Rows from block 8 of a small masked image model, named by matrix and row number. Rows with one number within an expert belong to one neuron, the router's apart. Each number is 128 + 32 x the weight over its row's rms, rounded and kept within 0 to 255. All counts start at 0. Numbers have three digits each.
Before each expert's rows are labels from the 100 images, of 14976, where the router gives the expert most weight on average: "responds to" is what is common among them. Only what is clearly more common there than usual is listed. The data: simulated fluorescence microscopy of cells.
# router: router (model.blocks.8.mlp.router.weight, 8x256), inputs 0-85
# up: expert up (model.blocks.8.mlp.up, 8x512x256), inputs 0-85
# down: expert down (model.blocks.8.mlp.down, 8x256x512, transposed), outputs 0-85

# expert 1
responds to: long thin cells; red stain
router.1:133099153200123138147139130139107076109111129143165128144182103108071079088132160117082145135196169126126110125082160090048080123137118190147128086087132172129118109184126100137120118188141098077110183134137161133102064002097086138126147117091131197026142094
up.1:121124088110133152098175176144109099120123141135112117156223125104149152123081048201126159136179101132140156129120044144125111132128101159096071170177147130146138124088104207124074156156091127167117182099097128142197117146142129121109189114099098156155175128
down.1:138038170094080145137194115149080066149185107181090076135095093138195187146159160189115112133141129096159086127100215187125086096119133073151135144075166179138131135146104116118145200112113172114147079142145084144124109198178164138122074125151106082130150108
up.2:108121130102190148106127142182149200110148103145154105144094095126126105150153146064123110180085090129195141142157142167152151086138106095121100144103115105118120121088120129106159128082146085150133108133151138100164244128139172096117133073035112113184085134
down.2:128149159080112149103107136100106142139142160175116160147161138134145172172187109176095172126161123121176053087107191159110106062121112111138134123180125078167116145104096109108148199082164207126181162148166098128033061120102095178132138066151114082064146138
up.3:133099117091146113155065161146158192159159070147153113085151094114133175118126100079110134134083089127158136137134150159140132130105086080067102115160168116116139065095136127119112094043123062166094094095119122113145228134174164104093103182080142164166102150
down.3:150135114103105107152123087121140177148168122170104143137147133134153100239120090109144129164132096137189091119085107160126104055124064174118132113115113104112103165100093130137147166083180154099178184209192111122167087203127117131117120085114117118091158161
up.4:196156088138052169122167125117165142157095154121184103177094073139152135093127105102127162101066105150132132147048177119070144137119089067177138091085101108083150036101119126107095154134099160140088061080134160161113077104111220121160139125153089112130140132
down.4:140113158085177156165073130141147167138098123151195142143153154164086146122125136161104108122146132127067079120144144177146139084121126152096112117133106096118151104128130120143064077150136058196168175115070150163092066134092228125116112196078143115158125105
up.5:139173079146117152151210135156167177150117140123150108134079110129103132131125108136073118141101143141173123120157091122106090128153127085114070068100099163125138108095119109135076149179101215227111123093153155181137096112092169133112135075153109157161105178
down.5:126108158162126120150118162101107106135047134064122132183158121145086163170142102180035122138116114069124158042163131084154107143144116154109146078120142139119123164135057132122094104118174124143101159101153092099087038126113109129118108149134105122129146147
up.6:130111059091151104172104148078155169154125171126159095074168164139084140122117094129128149085096100120113135144115084183126118156145094148109159114155147100185101121122132152097135095107104181133117144116167135138141107231151137125140107147176121133072078150
down.6:111197099099098155081154157117085156169164137166119144127137106115065156144061109085162144161164168158134092173155164180140111099121100047150096125163123130128135097115113128163129122086144133132153142157172170151171074157130155114093112193088110153195153188
up.7:141129109113120101159110100100148121193115135177114113058081154114099163148098175110139111112081165104126127105143152134115191148111113044100103123186147110140094132113127118113120133101095108183073142120054109149084200181113146056089115114119151116154114169
down.7:155129119092122127110152169198126133116132151131092125033196129144124139182144103134224085121103079128078095158113146167136074080124091081150118152141111133110161104105103101112120127094140103145165169151222172140153086126084171127138132177083133164136126100
up.8:190139193102127079128138096219128156132115156127133103104195134148113124179105097107138150147049120142124132107081142155132166098157140098119154084189140172140130131074118153118092149134136115140098146129137120100129093168160111139099129207154127167069157150
down.8:083081135130101138119120111158131094110115090153125129159031177144132154108131130170101152081123115148153107116150137114081113115135133134068179158173152131134160164120058161140168130140166155124141144134151163083123061103144098164070146115103148137179129123

# expert 5
responds to: long thin cells; crowded; cells: ten or more; out of focus
router.5:143135080110099099159152116151125121170144113097140132085175086133101171141140138159156170140149136141091145146130118126170181147143172070109153101152150144140154154178128133121069129124128078153113121151074124139109172180146099157132122114159144070091152136
up.1:155064157159147151131093109132094074110084108153149142133109152118214184228140140109124155139152138131127135117137125132106088129162100150037123130092124115130147043056124175127087119140138137153127134141119159128120145094128153104141142143067116084186103157
down.1:131149084130129160091105083159093124162127111152162110064109128103130108150118107106113156155095101181171115154085173156152073113080142041154106158167116139173069177124154145175145115150102152141140145194149128125131204182123134091127147150123082129093125169
up.2:149196138106147080164067111103168224155089158141077118148076125143131107084083148138124145098107105121178118069077174129109129141090087214054091150133096133158118017135128136112129153183127126076089137114113099115135159115180128175113111145182109137120101147
down.2:144134175117165116140124114154113105105124178151065118136133127122116173145096176113127114121090158137144102162123133100138078084155141113114095129103127113130204132103114122129057149089139111095161140167091071112149075132088136109101127141090149115055111117
up.3:078154212125173100116121111151130151065150109114157094094163194153126154118085123156104100135119118145181163121123114167145127121127071166157101098105133095152162104147096100091109138063093021058072136110104152111102142120141135134054101162121112118135097101
down.3:117158184070115159095113111126130119084110085153108140182166125128090148116126116120122161128172135148038051092126092172104148042111123148151125091138122128103129098152111140134132113177101076153165152134118084135122114104100110102151101127148060138083106110
up.4:130163173075110112081088136114188131072128072101138119175122086143170072128118187149150116148084107147132137098132166111161111140147142080135124190154092114150153135072129151134061135097112183069119097134203130129124067139141104155178141146141098141120115124
down.4:180142140124130136133120116145131133122149160092124132143135058168175142160147137125123151140167141101115181085116163098107115164112129107193125094155128133165190114060049116073142180123198116114113060127127093114132092110085125174195194117110109136119147136
up.5:119069160130153143116152159148119115079129119096182148161148138123127165134089104161136073151143078159057184136117085062104081141160143137084116067112121122101107074065103152112146121101085149132118149146188161146114117124111121084085123172057113153238161122
down.5:142137128116097140095144125112154150140145100142115124109153180098130096191120133142086131143074091165156117159118146167134037116111131050119154160125118128138125142092107147169094137099118191118154164197181129132088112112120220118129126137136135092079108078
up.6:120144068161092172082086122131149057112092098148175081137081109166174124120134076153148121128143132137099140096202094106159118098150142159152130157214103189127119085085106194118095163075107190171114119133140168128129101142126127155132131136179120157156088137
down.6:143130125097150142100114121170079095129085123144167150115140113145202121061161099159102154104122122113104109108084072154097157122054116103108102131113151117175164084149082139079145184147125122109149083137152108134119130113138094152152142058097156061081079109
up.7:095100119106165110152096148082202109122148123149109129148129169143141140088137136167137122144099097122155154152095118124097049115099121190115122059078149136157072075138153119094108154175053144108106110118147137143206112132091110150117096182098145190178132157
down.7:096160101151129134083142155108161146115103205118126106126151152086072180177130113091106115186087153129090112110178157090120146115167118102159071125124075147144200155118179133156122094134117120160128112151158118159137082140164178163146115198140118166047129111
up.8:139091118087140079120152182175154120114135100117120107140086109139179115138121139142141135152129101111079124088126068139170046101154151128145107149130201096095139086091125138127096129154084158148129112142216171140185126173143161152100098144132124128177113133
down.8:140152130083149152155101123081128142124106166137132120127163139109056120190045155098158188151132091125104082142147102125129131073171102062099148126138085137142123063097172152177111114128147169114166176181148142112121118134160118165166153126120154141082116183

# expert 7
responds to: few cells; cells: one or two; long thin cells
router.7:132114090140102114073163108091134181134099161131093142144117162155151127164117130115106075114047095134150124124144136133099076122136121095138103120166121141107145152071139128136157100118128202179156089121159143125129151171123180156154124090109123133163105143
up.1:144073176115199149166113138218167153127100115154142107166153052157142083117137153153136143117153121114174126096102122134142128109082129087072132132092131116125126070118107113127111149120072097135062128137097086125246096120095128113137099137119115071100157134
down.1:124145155108126111132107113088147139120145127167139136123058171115104081112081181111099138104211133168114094162106131078095140098123148099133142144099107133163125144123112124123087103190113142150169117149082129099167175171146066072169124119110124102179138189
up.2:123092157125145165117164163106117111145131127158131114102125117171092187173135116146133120129154130112173163101087168126125138116061145100124115083078200100118072080151110129119109136127095142166059174117144122105187145162061141127106108164085130121148160135
down.2:103164117094103100057124093117183156105132203174092109149117090102138122078088147081103187072116127118127104090135170109110160105122098108118108155098117100112121130095138147160120117176130118134152120142121077172155164151129094091115110108171147115138141146
up.3:143062126165151189175139138095107125142102138131187114099112105172129144123175132166124119089202146111065139111119155101150142112101161121145100056117134142152102072131089124110106143156122082058097170168146147136137121156126109129118126176115139099164145166
down.3:102120106117121144176149135102155150156117134140163098154139096105084053203096136126064124135124126174135114138130126104081171091117136242178112144097076154140118160099126108169177167095116140101157143175078088161147123146152093183141116134155124170125130201
up.4:128121097147071157166157120139094092108150107110176105153098138112098161183111104100169116120160175140171100148127092075100115143120099148165106114119143116121167115150135122109111139098156091128086117104116133132092079114122141117042111112147142100162131088
down.4:120201080109142131167123095083137138128157075122062234122091138140137100077134147134156175155100159135130117143106116146090098131109072096169139159101095124113066101130140122133175170110147164101125141131135126144144149108137077097080065098152119126129104110
up.5:097211110121091108137178116091125091094098146160140132082111135122153128128129127133107114133149134101161127117134176121100170119157163131140181164129161145132137125142070177104120148097119086174096116128135022158208128135093111211122112108133140104077173167
down.5:137116126102139138129152158120126103141114114146122123147136081154106116167153084137086143123120154124124092101108185125078194095181150114152106151088145161091156166136148107125185115162150122158149146129099161097120110100108128215103126112063114118137135103
up.6:136174148154171152163176100088131122132071148134136133180142116128116092126115155160085154146144110135080138040081089168095137112178074107129071161172069172131141069186148231165109134159090086077129137146147116124139136085167160102061166140114093147113169141
down.6:161081160148107090160137155141103117102117115088114140127142124167167104105151132161128123166195071066132182113156120126136141191142165053092168171086102133132191092100086123096101148070159122138037109080085181150129159103119134139082097091100125062166159087
up.7:101081127104080087179201139133182063130115147117156110104173220149124074129153134181086125104128109112103162092095101119147156128140146120106164133094149111128143106134139117048103172155098105099099157152123153157186092123075159185117121123116168169139110124
down.7:151105177115150139130146153169132094096116168135201110148098124135096085110193151126110082154075079128069115084150149106126117123134143145127159125121150139125225104147135098078096117172162128139132129107139104104125108130159138111175141085087171076168131149
up.8:194168075152168160145109166123142129135110149133131142093152144116138096091105062155130129129141108114144107067093099114129113097129154141137134110060105157137066126117149110129119147180133078117121171176130180110069092078181116132112118149100134132158128101
down.8:095076104141150124070147135087083113118114135136097155133153131122076163152078110119107152143094094119127136122162147134119143132154120125102102158243091184100122125113132111151144131087075128124128102135155140104120092117126085129133051123146125147079142202

# expert 2
responds to: dim; cyan stain; membrane rim; look: bright spots
router.2:121132116113165092137164116127166108124112096120163137175101124121194104144119120128153132139128116124121128137170114080158123149123171099187147127124126133103185119095159158152149149136111063173152082124124167099107069134120179116132127136175115042139171162
up.1:135119151107159119111119209153111133136148114134131128144164210141091106080147154114137137146115080090123135106115205118143093116110160119125150163168148130117123193102161093098120110163120148073120094150129115137086125153128116254139131087146143217121075201
down.1:117169172117122118145153159162124108179161153124115073115206076165132180138216133127141111165106118080087169143138142090166236160144141176177067127100166149138118152151129125093131130134168116102098132132182119134133108154148121135138140165101119159070126104
up.2:142127113136145135135115255108127109152016153154152138124124135121150131119145107133139134130149118139175120115000115129125114121124143122142131106131169113085139119120134161095171109136132115121142135101146134131126131125150146114150050093122150115146159143
down.2:093138135142139141110199186165163157161063137119086115155140124090133159139143075099117120101129131126154172131227135098148161145099167135151153109134147110107121135100097171129115100087119137178107139134148124116140116124120114110107091111147120156087100171
up.3:179115096074159154126119226142133109115109114167132119127189159127136136165117101097089152163146109088110154107088157149125093124093157125124132125117122121147142160162166154098073120136116176067101154158138110129090127081079125170173107097136131190180125196
down.3:154160057134152065167147144118116140198121148140172079103110117152085164104129120101127092129096179121122156133171108109156147150149152135093161141162143085133061135133137112139111149127136107163138135109081121162159140146161121137106125130103162144130155177
up.4:100121160162125137173117119160143166089136110131120111116094155122136140105133145096088098149091123122130141100107157130118064101127090135038100183095127120124106141084154137164090119122118081125126127169091136137151163138100162087157112122134073117169094112
down.4:100099082103106161127152097133113148125119112150175080110147126091033142175086137143123114133131109144194099149096153149078081112120102131096077146171101078110112125106175119151169150114104175084134121165097146060067161099090130168126072155147096172031103123
up.5:226132198092220113162093130082167220101105127150089085091113151134108143109133157093143126135116114134160122069104165160149122127031150142120093118059094126150149053122128144084088146106128178088097138128088143131125172105086126186127124140107134147146136134
down.5:087041121094129135120108104188092124145165092128151083112082137141108065150149201137138108186146158161100115106135132104125128102136133198114144184142035163108156109095184094128117106102082149089136074133128130148067159145140082150196182080096103145152150089
up.6:133031119112159147139080155136178090087126121141086085197188107191113146128100140136139128158112114104096163132118157128116062088129084123137112123101164129100123101121153141135097123096067164054071141100222168168079122133106139122173083030149167122152114127
down.6:116143095050121133090111146054119158150122123165143144146167074138158176172134131129181160119110176146096075122140137186133104083122087094189050160136141134197094116125139138151137153081146126147182158138196125093091100166111131140129223193136126131179116176
up.7:141142154124137107166080128171091116113114131145111101150164171154098124126126139175092175112121122130164148053084134170084133120095102177108083162143115133141103087143111147084077109098106140083051137125101093154086189124168104126092111118077093121134139127
down.7:117132114064124144109089151156131119125126170163118121069139093110178166093119131085157138077077189158140058140126173128123124057149134115120101174120167140178172118159153152115144118147123080165208103158101165162143145099152129130128154115095148096183113149
up.8:152119135149123127156088136123106110172098133151055105101192155135116126196138152121017116142120149142142136153105073112112142138151175103125096132090118115118143091146111172154055125163107175147088189110111153122152110133172135097097145124103195119146120122
down.8:129094142122116129154139122011138132155112135124141186104209116097107117149132138154161153159176140107148119145118138091133118116149127085108080084142111125117175118144127130211167159128157118141125105113107117152149109098092102124151133108144130169104134076